A small contrastive image-text model, trained from scratch.
Model: 10.2M parameters, encoder activation silu, encoder moe top_k, encoder num experts 8, encoder patch size [2, 2].
Rows from block 5 of the image encoder of a small contrastive image-text model, named by matrix and row number. Rows with one number within an expert belong to one neuron, the router's apart. Each number is 500 + 40 x the weight over its row's rms, rounded and kept within 0 to 999. All counts start at 0. Numbers have three digits each.
Before each expert's rows are labels from the 100 images, of 14848, where the router gives the expert most weight on average: "patch colour" is the nearest of a few named colours to the mean colour under the peak. Only what is clearly more common there than usual is listed. The data: small renderings of single solids in any pose.
# router: router (encoder.blocks.5.mlp.router.weight, 8x160, trained with AdamW), inputs 0-159
# up: expert up (encoder.blocks.5.mlp.up, 8x32x160), inputs 0-159
# down: expert down (encoder.blocks.5.mlp.down, 8x160x32, transposed), outputs 0-159

# expert 7
patch colour: black
router.7:470563467564506547570510459386424520545527514528498555520444537440438535491466506495477544494474436528493525432488520479489510498477404519531537497549508466454378489535520504446491524530455571476415511484475490478458565484575510489502491541530445486558488432548454560444462473534518480573513530498508484437530486452501573572524512448499497523495511492518523521532508480524557485536467495428449478492461560506537544437549477512458476501430498524544495519523482511570479559445497508
up.0:471500535520500525507552500495494544449466500519500500473511556419500500500449502495445585500500539500500569482409469455531500500510485469425520482498515469500450490586550500500512532593498500429365500536524500541491483506458560415525545467503500500559465406500372509499504500557577484464528407514601481482500500441500538505500469451500450475443438572486492545500500500500536482492498443500503462455500500500488565500500447460464500483500455511500500509448500537423545500500497417
down.0:500537500500523417527494488500479521500441547500536464508500584530452500493500447500460500531500500562513500555500500500500500500500500514444500479500481485486500522595441509450500469547539417444496588516411507506500394500511586455541500458500504506539522500532407439542570456504554514517448500500534561466500533500566500556476522466546500500431500500500533480475500482562500555442546496401527448386500503515534500510480433457566500428500506599569540500464494500517448507500571461
up.1:420591496554520580500502458544500500496500500534427500500500521534435508533500470533582578438517541500441500551461562517580489500500500484483518500468594513443500528500501593397499471548483500500377451417466500404422459500510449534477470500580443567500481528500497484500500500507520450525505500500477526447500501500500551541515469511500500431516432530554496512463500561528498499525385463500405522511490528500510511528474460500476559497500492468497483556532500543516479527500499500
down.1:501500483500442517500473545523522467494519512478606560459449506500487489500450500481487444510410465459441436487437497500471447475418462500534455468455538580390500557549487452461500500532459500574500558455539533500500477500605532467500500500500463579545420492515500452500466500504500500395500500480574484423500526509488577500604457480541500500500500552500455540537552517503522497477437470500488514500559431416500564483510500547500523520482500453506500500500540500496534565548550470
up.2:482500500390437500485500500504444506500475500479500518472500556557559533398550500500499551500518437500523500500471559616418500500474500496482461450489521539414515500500533477500560482483510509500567462500508426500569493530418532466439555543500500528499504506514500553454500508500563500445500358467478572471516500431565474470517500511501500487436517544572482526500516458516450500480500530399486500581502500457559503500428558468500479462500500464500500500497529579436515500497535568
down.2:475455500453500432500500528466500485500572442503500501541500587483453466536547500559500437471533500515503535484528500428468535530534457444546409518500558512537500500500539441492544481455485495500542456500548500486526410500500500500500500557500534500574530500500540465500500614470594437465539463500397500500526481391519485500552420535516538520433476521514500500398500488383502500505500557488500521551554483530500500529484494485494454500426521526463500552474581462443520550463531500
up.3:497500500504497500549468500500466521500546484500472381472448461557550502487418512562456520533538500544489510500431500542380500500539500500500438500491559515543575523500437500588500493500486458500500520597522500450527500500526525457500527485447569500568494490436485500508500515500500472449459535500500500500540476493489412553500500548494572527473543556498486500400543500500500477483593500500612519438528500410500470500516482562499450602468524475500498489464575521483447500459566476
down.3:500456516545568476500490500504462500521480453500546551472456500543523513449489508500500530557500520447564576475500500524468588537500500424431480500446466500507531500500502535509517488471500500500508470500497500452515536490500472552499532497368484427542500470427536500500513499402449516565500583549489491605492482537483326500399500543444509516500500491523557541441529500432526500544594463500506500485500500500540500500500500500502573513500487443502434465441527531500439537497475471
up.4:487500415498409449489500500403500455439486500500464500500488500500500535500459500500514482500514517500500540393517419479500533514472500460500565488443500498545508477387595438503427500500456500503500500542487487379464513455500528471527459538500486493456500511627500520470442440540452477563460500530477561500580491500533500561431500449500537493472481500468500449498438514461582543500601523450487541539500500500480521436512502500505560464533500523549452436500500500500538537500559500
down.4:480500475509500519500545486500500500500541407500500500450500546429431497500539566441456500468502450537486500417532533508500464474448467494500500500489430477500588500500559500517500484500483473442471500500436500503500511430505466500554434500500500526485507498500493568472523518478453500599500427527500577481500476488500460513453541525595500500405562500530484451619419500512543455500500488531530500538566583500589533402489513535540500500500500512437500538586518459525578500545426456
up.5:535500523500500528455473500500535524472448434500500574520500481455517467476380492500500500453500500500544500552571500543500500453471500500526500527583500415542477505571547560566482500500500500476500438538469500576484476411437500618500540500500432451534467500571498545528500488445468476540439488604500469538537558462540582486466500492576500549589422478504500560463505472506500451496471500503525469541443565473500455506494500465454449500500516500500500442395513522462468492500511500
down.5:471502500472550451558424500552481500500458500444489531500482425495509551467500398566452552500500466505500447570500555499557506499560445495553476612535476500429500530555491500564448500540513571484570450500490510534476458500434500500446488535500500474500453537500500522537582453500440485461561636490500500500500536433500478500500509480520517500545429484511477502459452453499429520484485500522455500484440500480453472476445500500485465500468581485523473462488529608511422537505500559
up.6:398624504582588500457516506463513500472500508524419489506446494500500500486500507468578585473512461508456492453530474446517500510457500540500500500443443501491500450521500500500458455515480611466489526500472490481461593545577500424439472527522500500519483513550500528500500490500500500560448500536500423470500500527483505508500402433500407484455500583519500518500556500460500486526500547411512538542500439515444446500532449500500500459500484459515531510520482559480404561428500500
down.6:558500475500500563500500525405616476500500475500500500500500500547585500545475500499567570494533430457532499487481529500500412511463567500568500471465500553500371448500561516500581504500510500500479571500527500440500515523510457484554500500426557525490537452500520478481462539500491442447493528465500425500498500501511416404500485391480498500452500500496494500500554493505500500538462545520500500500459494399564473466476500442500520533485529484500500500449500457493458571582577438
up.7:472432500393541547523522500500453519485500500519500441467532493483510472447440552521500561628500488500482509529500500489407467483390500537500491500500544516562500520504519540500500500406500488419517483567550576422457500540500500511544538505542471500524467477498568500500471500416488431505455566500500506503537496482574444493500467506500544486526513515500500503458525571461523510500427455500457500500465472467508513457500427543500393500500522469542415404467591500518515451534500500
down.7:452500500420403538548500500475491516500519568504556522459500481450513500465500471490548533521508524500500486448478500483496563500490557566500528501500569494556486500503500582544488494493517517499500417540514500415500500542484507560596500529505519444500500471486558465558494500415455500570541542513627587500541497537500476500532475454568466412499530498522500492455538503437500561529425440500500516500568478503569572456500502548440485521479500500500468406500498500414430481499453534
up.8:509497464565558543480460492500530500537500500500512569500489500500478512534489500485500494552538500500426475500500564519571550506494490496547500449479465497511506508486500500439500538500535536497456507399476476492494500488500500615480500454536480501495500500515423456500482554487511412516521304577491501594518482500527500568500481507506500412475412579513538500500519525453500468500500509500500448500554634415432493546535429500500514500510500460500470528499500535483464481447434500
down.8:500592500500534500500501581434571504472427529440542500445461500500518500576481500482473467461487537500444489506500470500575500548535437446456471441527500534528484500491500500493500569609538500500500496468442457500556500500480484515500500500593500500500492485500510576500500500522500531500500407500537500481573474511432500500573471500500536544500397500602563485500500490518383500500436518504500394406541489475500517491500455489498484500538575445500526537472455550483517529470408500
up.9:383551497500559567374550500500500500426500500500528502500500548461461546534420544508558507465513507500439495454648500541416500540482464584500532408567569582529498481368526500448500447509450500500534500500505488445493434496459535471537456500450502500500488455500500516500500500500500523500568525505523448518500483500490452481467530564500454462488500547500453482500508500500500430500407500460500441555499447496500505507500493500494483500548555504527500500500500500500500499500432459
down.9:460510496580500462459500515500495484496500440500479500512500527500500504463500500468455500436556456584500500500500552500500548568498486456500572556500500508417495531454646522500559500513472492497491384500546541500448437500500498443590515529500534604500503503466475483461520497468500500500500500499500435516485500522484500500492446500509509435469500616471449500581516542554536446527421521418500446447479396500590523503442543500516442500523500478503500521473447571493552481524484510

# expert 1
patch colour: green
router.1:514470512420520503472523544536456562487456470519506541483534481483503552508459494479536549502511482525402494470480514487446512535543468446522504420499433522526550437498491445536519563553454504496596480518487548551541434558496459514488579523471497506613505515485552476510504461505475475484538453482441459461465464482520490473547469536504539481509428469570471533517528558494468559452375470532516489536552579574463486526542548458569543484458519516446537533493454546473538432497495503
up.0:388488474391463491500499469531519499530524500501503492593585500482539449459493500567492500424500470500441476521432508500403540448500531500500568500471500521533500391518469448588500500500408500431608500461463409500495500486500500516555500500495567416551459546507416500500433532535517510520500500448500500493500515562497500467514500434533549448522500479458400500558500507500500436481500482474488541544530500500460502530500495448553462530514465540500542543542512476501510530500500500
down.0:506503488604518440523478422500500587632472500500432573472577500498469546493500526500500500487497529500481489584500481470537510500551498477411509553423598500581478496444479534473468408509548447527565502557514495470552557464500613509565476505454465452499477519490500500500554508512481500483539630500519533500489500443500470446500582500500500469505500468500500453500429545500500500500547499500498421500433500519471506500500507431493500513518500454500500465500500506500500443500471444
up.1:500565517497563505513500534560487500479498500500498483525500519500491596481573500558490500459500426500500500546500500495500452558626432555500467559500500505456424562545500464491500568436448500500470402500500500431488539514470501500445500495505523489452465531466500528501529500500500500423472485500548533503404500433486649500560500441514438500543489550452500531524451500471459426500500543454483509508500420500500499504511392500453437502500500503566561500500439500535545539455510482
down.1:515500433500500442500545489510516499495419502530505506549581500423500425464500504482433401554492614500487447467500593500455500448500500500492392494500476483500500499449489449474456500500500500484500539500551518500500500562472500546500475517500601500434456504400522500555461458500500500541500411480500500500500500500425500467410500495556500500484494473515492428500507548462512511589500427500526578547418500500500509601500500500457451517451507572592500500525493500526494492500515541
up.2:499461462500496495535468511499540469465500500500467500538498500451500497491566500504620507538500451604485500500500589500485530534500459468500392539557535561469542500500491495541500513468526569551500564500500445381511422436500500585500500500442504534500500481460560428500500462472500500409433526456458531461456500511455614500518500455511443500500447558516458500512497500528523449500405590500424500533562500500500516504448484467500495500475488500476465500608503500500460500522500500
down.2:482500504513514499523457443500500500600500500500500503500500487594474500434522449545524500474500582500440508499500618531500465500492473500544467502523500500485500547453544442436452500493500457500430555473565482443477383500563472520530500602422468638500460452427500462413500500539500500485519505500499538500559500500435568524454500440509500527500491415439500500551528511500507480466485545500438493508538492531529500540500500577500431552500500555564451500500468500500464500513528454
up.3:539500481493585462500536571460467500404500551518466473594497545594500497500486500502528500500500466500532559500513456500460500433500500500510500500477486518500500455420579516577569500500500415442467436500537472472450474500503500428500550450500414452644435566480398528446448500456432510500414500500468479455512510518499500500568515500438500478453500557453500457500477468500425496500504500500540501500500500500592527591499463500545500500460500507500531500498487500468496529500541500
down.3:500480508500542505500541499451548500500514553430414407484492546417510512500500500500459526500495500587519500534485441541500532500485516399556533483500531500500443500554500500494500521473422500553412579500520423499510500475563500500565529506500450500500500556562504500361500500508500511500451500586555590500524500492480475470500500459478576500406497507456510532514500575500588500493480557500542500528528500500500500500522393413566467500553462500440502487500457494500538500500562481
up.4:439540500407500474532500483508439500553500459533504500466512500430555539451415530500512500573591500477438500500512460535508492465594500500492564535501506453592453500511500477500500470560413500500476500500500577500540470500528499492510475548683504550480450475476568529500480556546500480508500513477514500541560552500555501479494438474488521500501500503500472500500533589457500512451500422431524524500500500504466431508500446470500500500524533500529500531502469500500420500500593596
down.4:500483484456500536579542452500472513547533509481500549547553529493500582514500500500534534467531559469500473500438431460500523500501572482518500496526547484500500509448438500503500522473466500456564499588430504420529500566466500501565492421441500489497487552524615508553500490458500426616540574456484578539523500491532399503500468479505500500500442505511553500430515508500500488542500370521500500500459483471500500500459448428487500419524500445493430500496564505448459475500500478
up.5:530460519516513500500527533437488457549551514530523429500500524537473500500535500500439453555500447502465500469566534500563493596512425500438430500583500414500588444468541500500531500500500410480438462500528474512471500579368500507500477448512500537504500500500482560500449500509476472518437489518454480500526534452500557521524500557500488548410500463473460461568507500517481449420559511484471529551412500500512500500563459509447490529384491500495500500443483569508500500494504564
down.5:515525550422500493483489500471519500500500500465482512500549554614500500534500500461569535500498500500496500500559518500500596500500535500580507511500458500564662426405541435500488500449500427500409512434572460611546500522546532472418431548500500500597516546491500482501500526500523428488502500500500531532542500500431500497520519500559483505500481484451503500478508477433500500434500500500500467569500500500500500559435505500543500500500562446500465485500485580480545500444500544
up.6:415450500512500468500564474408531530500500530500500520452500534553532493500406441500500476538500393407500481500503547500572500527530555538452527471500521500482496485477557500505484532491449528500388439500496497529500451525499500327500500500538489532517500528515563456500503470458512557538533500511472453432500500564500550493500548500500487465500500584447438476500512464500492460505386473541431433515500507558489544499500489500524539500498493454500500483527426543435434472476477454
down.6:439500557500490520485520500421530559554532500522465486500493518579473495525507449500419413500500507500501498441496500516500575535432583396510500535500460416471500547485541507554563500474502458523522500500576492552478500551504460417500471503495489575468500500430500526446500505500500500500500589454453500516396569523519474444500500500462500500500505545500423500543499500500569500522470506500510489448500500563500500444567500500500568579525444542569515415478368500502500500515504469
up.7:488437500520459500454487473491510550500485500481500528440504507426471500534463500504500515527443522467543564497620546521500546552500520500484457500520500579517500438475569500500500487498500600459598446506500500530503500590471553457510467456500456516503500464496483515473490425500446500536472389479506506405533433500500500500508471500507452517486557594605533540500505472511500519516356472500500500508571404500500500500517530414500444474540500500523515454547578500500462507500500497
down.7:455546554505493591480448549601463518509519500524471500543534511523456500483500508500500534451490498595500462500500455508500500533500462446500500494500487500462502500500500481500509568447436500538578537524516506460538471500472481406491500420478532516597527500485416447438464500570473500442500450546513450479534500500500554398494500484500500464521416538463517594443491500500474549401470500463500398429477421509500500500450489600454489440472500508500500500485500476528494502574461453
up.8:500462500500481500485431500581462438500500463508462476490518556434472450550490500537503500510522500535467420551500586500578500503508496521500500423485574490506518491500500546478521538460500500459619491485500496527536427459636457511467500500489460475578481500486500461505500464526525468488500500555435531500417517500456454454566386535546544495600502597532500557500555500473500508500462486503500473500500530500487526500515473437500500567501514524381471508500430579484497500485520500
down.8:488557500629508500630477500534528500514429500500500531555546500500522445564507558561500500505500494524500488500455500497532480515441500500480567522500445498481500500477500515491417459500500549500500532495456408418500500450478490500578495500539428500411500402458500500543532500500500500547535500493500582521500499554490516500500500417500443520509500500469500435519491500549552500520529507465494547577515500522510532436451500565506513439485549438582528468571452488515379568495474514
up.9:444472500528500500542568500481524532500500500457552500538500426501500527500419500500518533500481500448500552500482485532506571430555419500501500506500478493453499500449518540552459542447555569552500412500500549527500510444482485500500556512584520546482468539500475556439589468455494500527533464525508534519516490390415536421500536521452496538485460484500416500440473589500516488500551500528437500494505391499442506500444565500500512500441402504523542546480500500456594500500531500
down.9:500530442408540500519511391564500538460354497480516551500487447438553500500434500483402500500464497477500488450500506492501521500413500493474482500500500500500522500500625481500513500482500503528527620500500536459511491483483555475500519490500495528485554527500500546500500536493459546552500536500554506500559500500495500533500574500490538526578494500495502479500500379575585586518445516500457547490489484500500520536555500502491500500500497505537473500507500592441498379541500446

# expert 3
patch colour: black
router.3:483486484538505499527519523452537531566504463546575434491589517592578501485511579503503476501570462446449525497494485466486499478465480522481544544430502437515473436503487506481479429566506482435554492469485538505515489468481534528465481424504555485481512469464504503456513538493441476544437542553489513530509538483559458490421587496535556487559550444568505512535503499492520472488560529515542543523428559516465549523515462565515484544542474502541528482460632435541502487429522485
up.0:486500563500420500478500500500467568456450523485432500489510500500467500500475461511500550500500427487536532500504497430500496500567428558523500456500434553540466505547467505472496460541454500500436546468567446414569443500476539500451500501649452470492502487458479486492466500500500486500541500478467496500507451500570578561571507494542484456478480530493500487500523498500608500514419456516485480506554517427509423485483500507493585452500436456500603507460500500585522553500439531
down.0:500534514506432576493500483463466432518500529473505555495500500528377582495499444500560503500500514468520576450427500500542497500443500494500479545483539495490508472500522475516468500500459538570419500491525500500509509500422500481573500500573500510491467526527581460533536500461477474548471384500432518413541487500621553500561500487530548500470500584460459532500406572500452554527542467500490520497465500467500491471480552544570515500454501494500500500570500500446548500431431498
up.1:437482515500521500401482567581490524527431500500540531500491547488591513504494560500500500556478416500500500494566477500481518500582534500500500457525500629500459514472500493500500569535553423471538455574500529523500545500466500463478457471581489520493491441500545522538519464500500527500557449523566542500426468500544492521557446532458457496592471540530526506530611483493500460445479481416500495534528500492492565500555500467480414514500494394482535534500471500500500454511489562
down.1:500567549488500516417556498500555544413500513407500555528553506507465500483570530535491541458491431469545522500434454465563543538625536514500519526494352500439500500500500500420618500497500536500510496517500493500556510483476496500454453457556500563516606481414548495500527500500528489482578500455502399500547550500558500500500500500555506492500458500579500500500558478514472500500500500537572500511513498445505544500500474500501528500524462501515494500574447519500478473514491524
up.2:492565472454500510497500417544500470501468500516551598500546507500477519500399518551500500509412476500500505500486511500500498558520519554500566540500500500532500500540529500500467519500500500500615500440474547452549550500529498475500386500464589500520509446500481581525500528456584464554479500469445449500436500405474488463526460500475538408489500500496535490429571563487472571500443474492500476402501598482434500527567469520519496488536500463537566506488500440454500500520500500
down.2:488550549467391500473500558500434466500477542515500500521544498446500474500563586576500500500500600536469500424508500434539474500439539517500525500526500500500466500518427499487477535459553588561469426500475455500574520450364507500515519500500548562462500500500506485446525483562500482550432606389500462500532472510526516526496417474500500396500500505529517517539500500500474509537500564500500536521487511493500500580457500517511529550500500470526500519454545441527452519447532499
up.3:454540500467542452533500558521500537509539500500408470510518500513500506586556455500473500506596500511462489548507500482500534458559553500581537500478415500500604452500500451495500500514482500423504522442500500525439500500483440387432500506493509500522495500500533603515452468500504481500526532556500535485500551458516500500529573605449469494500434634559520500500488528552436469500459572568433525520525456500500494500500500500500503514481509500500557465525466569478513434511513581
down.3:500487500507500414500451453500469542508597587611497500419451492511490500500500457366562455500531500476570461502500500500482633473534500521556500469500514419488482500563570392506500513540547474532535496500443485488465500471523515500508501526486489508545500505500500500508461427500449515422544558453500443519500496550529392495485548565500497500587470580449546556500451500500469438469493500500505447520513514493500500500500453538450492500500502538500505500500500500431456464476506480
up.4:500500500513476461448498465462423500459500500511510500500500484500547468500500449544500454528467416382500481500573500500500477443395525552458500500502538460500441500500511570518490417500500500519437500524500500521485518442500500598548500500349500493473522505514545495500500500431564516505476549414500442500446513525567397498580466502500449500456542487500461500500500500591499526456477463453471553500551500500492615431500449500500529483470495431492528478549536532500473494547506489
down.4:500500514462449500519500453436451502485586546500500553530560575500500491500424500588511403500450500433488490500516540500399507453400526500515507500515592500487559436500500500500512519515529447500498515500463477539503500595540500500500518459602538500500534526470558433519558500584516545500500429464498500500573523510500506522500466549448501492427500608491498499500470500470436518476483479500536531492500507488567520500480469500499500481428443459500445500428500491539500525489587397
up.5:531500530442500500500504435419446516549500528543567500439500599488500434500500518537500482500548516508472528500400420510496573369391506509433547519432500506525499445500467491476495500505471467507517561476500489508546500500534558510518489434500500500484473459563497609466513496542492530500516509511492527497434500487500409500514470525445500500500548346500474441439458526490559434492530500500521454475483476472500512519500568500447501544481500500495487575500500515500530467432454491
down.5:435520457489500500458541425497422500485500522506517500500533500500572477484501533502509507515479426500494556488509520553447535426500500487449511503500529500500506528510500467535546500487427500402447500561532500464500476489477434537597397450464508542492532500483500489500500552426575436500455536500546506500440416414441490509444448500468500535431478540454512540500511490489541500500471500500500474418571503570584595500481425500500525520425481525487546500589581500550463500530500511
up.6:495423500625500536600530500500476527588558501500517511559484397507500481428500548500500501500570535500409500515604558506500468500539403439455443531500500504500417428522509501500500557500509540451500526487528559448463507500539500469405544544500556500554500466530411500500500500467484506543500517532473551477560500504425447503500451447524469537475500402503572478540500500491495500503493499451500447464500500562467496463520500500530511500500540500500500419500500510493514538428500507
down.6:507544504544500500554377548500552550463442440498481499469500484427500515500483534500435444500536500499485500500500521550519470598529473560476500500494577500538476492525505520496500500491500500454500590482568417500537495500431576522427500529402610393481477464501502509553560480504583553548561613513562483533491500500499428446500478434456500451500495500500540544465460507500450500500500486500467500500500477510500527484500507500500452514505500440591556500511448524500482435500500522
up.7:492545457515555545442500506530454567500458519500531523476462500549609503520554547477408500541500544443497571518460500476530448425500503472500525500456426571395500542539526540486491502500476509536478548483455449532500531500500525521501570500562496575482500497500510470486447421531437500500561393512500545580496500522568499487464500462580533499490500442500500538518528500437543500500502500532438485468500410482590500500500501505413500459500516500532529576500473409472480549495500537
down.7:500570443490545500484452600500499500486500489489513424563532555592443548525550500498500550511469523504532449496409462500541500500571372516474499484470524514447483585500555500487500500500512536448500495496520500553507469542508500543481600543515485500479508401517500511500500468500500500460418405590489500431514500475536500514523500418504530500386512519417467462527534500473500500416500486539452516500523539513524493500467500500502527505497500500500500467543404549464568559507488459
up.8:494545434525500500500602500472385632514495483500556461500536481519475500486556520533559466579500521500500568469355500546434541522500533493546513500500518533508470553500500547428500500544500500500515500520489500519500500500500523500414500461414502500500406547500500548487489430518524521500500430500522569500499500500589496549504549510491500538529496466518508407581428489500487500469500500539544500421516420500491557515513443500494489503533500500500465538487506500482619474469500500
down.8:485500500516482500500573481500500530500551482438512500501492517504485500500559508433480574492544500486532554500500506517472508580500494500456430475528500500500606442429500470539500500558500440483500476490612500500489500511507500566408527500541500582427500555464500522500500521494488529500500583500451518500493540432518435526549526537515355462484455411421500514500515442470500430469626510531500545523555500559565500500523543489500556500467518500497500498571519502500521516546412506
up.9:509577500414444500601500500503500450551520419500500500466509500561500480403492430500448580457492500444525500583500500512500538524500514536553528483500500500487633528519605486485500500514585500449506463450497388588543548535531500456523513500460500510495511551499558509486569493500500539455530480522500500463544553448559530505500454470513522500500500478500500462456500500533437500477538439500502500556509525409500398552490466512545500449494470500500515511518500500467500569500500578
down.9:500500545381500500500444487466500442471463525500500554500500500428491500409482474500398513439500512513592462509458500500528525466504500468500474511500501500515500476500575505500556500500517491481484500493531421584538398473500528506500439467500432500554500508500501532511500500500401517500483434440438547554500500462521626504460555500495535500521537500500478510500428407500500396500568459500492500474558552500500500547472553604500500500500511515500513413496522500500562500591486480

# expert 5
patch colour: purple
router.5:491541500490507489531576496575562491520576480545502516485539465452533506547523491491456430392480466523532553530492565480496560509517452499448576507478494476522572476561477516564455426496471519456517481474472465437459491486483525531525517470455545491521467544532496411469521482463479488537473533480450485507521473487518458419437509424502484491509496530455481523477487404542557526580511518606472448518594463453495516480453514468559521449524544497500555481450551438502492445512519427
up.0:517419500625500617500500500479572500502473483500458516493481496492489491480529513458531517569586500500500500479479448500571500544467500438500449500456425560458493500434570553521500463500500547533500468528512458500416549520489437510409547500500498520597499515498523564479500530509502450396506514502483427499496517449484462500535456562502582491500408539524500500500554483547466500552543507402500472500527500500456500525520502541500511490525470500500476521453500604500592461500471500
down.0:539528529580500500564612500500488525498472500500500565543489428499397553465423477533495579500537500500462435500567455524519500474467500433500500425496463503481546459446515500388463500481500541500500487500531592501528540500500500559444501500593492474566474500500535519500479461419500439465369466501424561469508438484478551500500453500457464384514500499503500511500500493500533500473430521500500500438500500480500500500500500482547466543491549419526500452545474525500509513504482476
up.1:491537394412500532563500500525446464513500550500500497490499553618500592521493454432424446472500599499470500606500500523500500463519510500502568500547584500577478500536538500500451515500500481500472503376500500468500480500537500481508500550419521557543506500511500500500500369490500541500519500443498500546500544620500500564466552522458500500557500531472500500537567500500500520500500500481502456495526500442500500528500512564475458450487500500590453500500502500500447500431503500
down.1:479472500437593500471461500500426519535609500500463500500517515425507518518473443482602531500510446464526490450500547557538500495591472549500494538464533400500495572436492518552527500500500500494404442452500447507492500519520500506523480540476412558500390536514500521520535480500546500500541500533500601531463446500561512569485519453450387544486507582496500498500500480448465500430486433500500486469569514500500500500435482452502500504500474500456500496488477506427536500500452492
up.2:569423500500500498500500474468500492561500500500491494512516527503500430494500495500460500500517500592430456454500484519513500397423502500571500503450500425541429423474464478559425476495477552500461494472493516513500484445553427576523544491490433515500505520533419475500500525500500500571454569481500569500517537500554356586448515515452546461500560399500453399424555500454534499500500442525511500541511500550518513502535529514450500500493506496522453481483514528500484500500500561
down.2:502483467418486500500552512454449557527500513535500500500499500470557500500432497504401500506519532458528500500400518453471487500524494500567500502471587397592500438435500524513491509506502500500464500498494524590506500509610507559495447532468552500521520451448557517500532513442500496535500643525500500563521516495430405531483479500513556459556529402540486569500472550429500515500500500500528551548479543462500514514496470478489439578513510501500553454500523569500507487500500541
up.3:481448593500455500508457500504427471500520462500462510528500579417504508519499514489543500500526453512393481572544443456500365555500500500530573510451515605501500500500500539500526500442503500500500421500500522495500500430500452500500500545516474500434500500500558481514500530525496383445509411559543548562559500484500481498548535510547561530500429477500437442500545491500500500578500515500427572500500484500500497419489456429490500554500540471529553515500500498551522500463444508
down.3:458500424564500539462453543505589500459460500500487500500532500500548415500463454500457464448493515538472500453419500503513506470500500428505585500555527500400520465523512482500468612500500477500500551500523595524515451500488500418500500410500500489500434504534541546505554519562552514500537558573457500453474501500534500500486459494500498403484604500510500475537500529500555463454426474531500487535500502421483519508537513500500517439469500497465544533546437502500394500500498598
up.4:465500580476500500530500500500460500500467425492492502503500500500500550510482500500549500529500446478451500482571510500452351498500400463436486500507568520500500427459504510500532500475521558500480538540500500447543401504493418461555519462457474500455584485500500479500517500500575496500589411523643500568500500500500471500467509492500444512415459489500500515471500583507466467500558500459500564509430500500471593452500500500500408503500500527520536511500503489500589500446500500
down.4:556500504467500500500500500500495588499487435455469500511561603523538454500401522500510561500439500500586500500462500498475470500536441482500478402492483500455428419442519490519500605430500500500561500500531474537436500536500500455477500443478500548546500487482500473500500498536494546500386521469512428500541522451500534500482520522500445492500501500393407519441594452558500553510503500500500456394500464441500488505500500504468538500482485384500500500500444500518559500500500509
up.5:500500513500481527514561500500429526500470500509481487417562487528414482514488414500550504445500396503479472500461603521518507555521413506500516498540442488527486454454459531500500544519481499455500471430500494500438530500500445596456550406545531453520473569457557537477500459535470503536525491543398495476493510432500533548550412475509489460567421564500511500459500472451432522500497434500500500509537516487545506536500485500539541552526500500481535519487539531525591490500497411
down.5:486567516534500500568584500496500550500422472500503533500503434500459500474501500525533500450463493500566543500548521500579500495537527516523448500500460506560500489515500445461500511510592462513422509562545429495500466540439604500508436500559500526500448617436472516466500500574461549500490411500487500485500388491437552449464460530544511500500500500489500526535543552522500504500500441548499558603490469549555500500514619544548460500465559501497502492553481535505500476500501512
up.6:422500500563491436429460500541467487500500480436487500500499445549500525500604523500593572500463501547453496399627544500500491500500500574503500500549500500500520500495500500527481500489500500464500499498485431480501517500455500500494478519518500500500549500500500500485500483583469548484492473477500490405500550500500535446475501500562466500500500607500564543504570500500500467500427495501430442500514384500473512486435435500562539512525500404407485500526547522534442551607500500
down.6:479590537509436500432431522593461416490442460512554479511500580624462460487583500472533501449500473500528503500505472581500470500500500523500438473517559612464520541500500500476601472500433500500544468500500515454500494547490450472513500466563500500522500466571468500571592471502510532542504387508500497531500500489501552559488500459471536496500500526500536500576513503534486501417500519534535493512500500448500495489560489512482451508497537505476500418497582481538544459450458489
up.7:500602500537500524533549516516479517524500495500469556500486449491487459456500474500562500496431485470500500500465514487500476465512500589456546558472570500484500524531456501500456547500567451422493418475485546446475550509500484500515537420585421468479397500500393471526544538502500543582500457532500575446568533505513562500500594426537482500500445500500429460524463442378519524500500508530454500533486500510500545500512500500507500526500500500469583500390510500500461500521500500
down.7:454473500435417463509479500509543508500518508492440462500419500500452509515554593567500560452465479554565500494498529494513495500500500510555506487500500464431555516500500500560538500500424500532484511542444382449500500562460562519500414440478485502383500572488544500528522527500500500586538490448463486500604500500566448499500565419470586500500469418435491500480474500500500477525572566451485498566500476500500500559517551467489514500463456501541445506472513465500470533500500500
up.8:514494500492500582500500519465554500500494500500462468478516500500466518500500496495528534488500500500552503589377500543494441521500561537489500406488565644550459505500500500500500494518541514502500500500500500471500467500517467500500474467518500575500542478500500455512464429488500503474564388476565542492500543541500445438500430529465519599445500643503467500484587500500439447481462500450390568500475500479500414500496508500548577453503500460500532506518497492452500470471500472
down.8:500500456522590448497521500449518503503500614500551500462521459500500500459494508443507531500554420500569567536500408541486538501451542539483491500446495462500500579538500464500500573500455500411500500483527509500500453500450434500489545500500500500486500500500500473500500494578539473529523500486500477424500500500604567521465500463500500521424526539500470425591447500473500570466360531500500431374500529500507427500454519473500477500500500561500542512555453447500500507456500517
up.9:488433500545467500542500545498543429500500559500430472500500477500533463500500460502500518496463575546523569500477588500418400500515445480421485523500448500500500500500500466509500481500503500538612500500513500446495510456503535542513496533509500500484499525491458511500433530427467642504500552623470500500513464500500547481551500405548454500409500561526500417528437521518489518496608507532500500500500410538500500500500510583565495500515525500471500500500500500500513485490600477
down.9:584527482519576439500484446476500500518536464500500500590500593572450500500500491500500516500543441536500457500504438379441500467420500426500423500443500500488500512500528500446500500512500473498500500500511500500537500449549569455485540471500500524500500441438492500541500500500500599500520424556492502500500453550538500499537500568500438518400500426448500559500521507548495493506567518493460500560500500573544500455459511500416522416447414461500389479500501500529479519538518516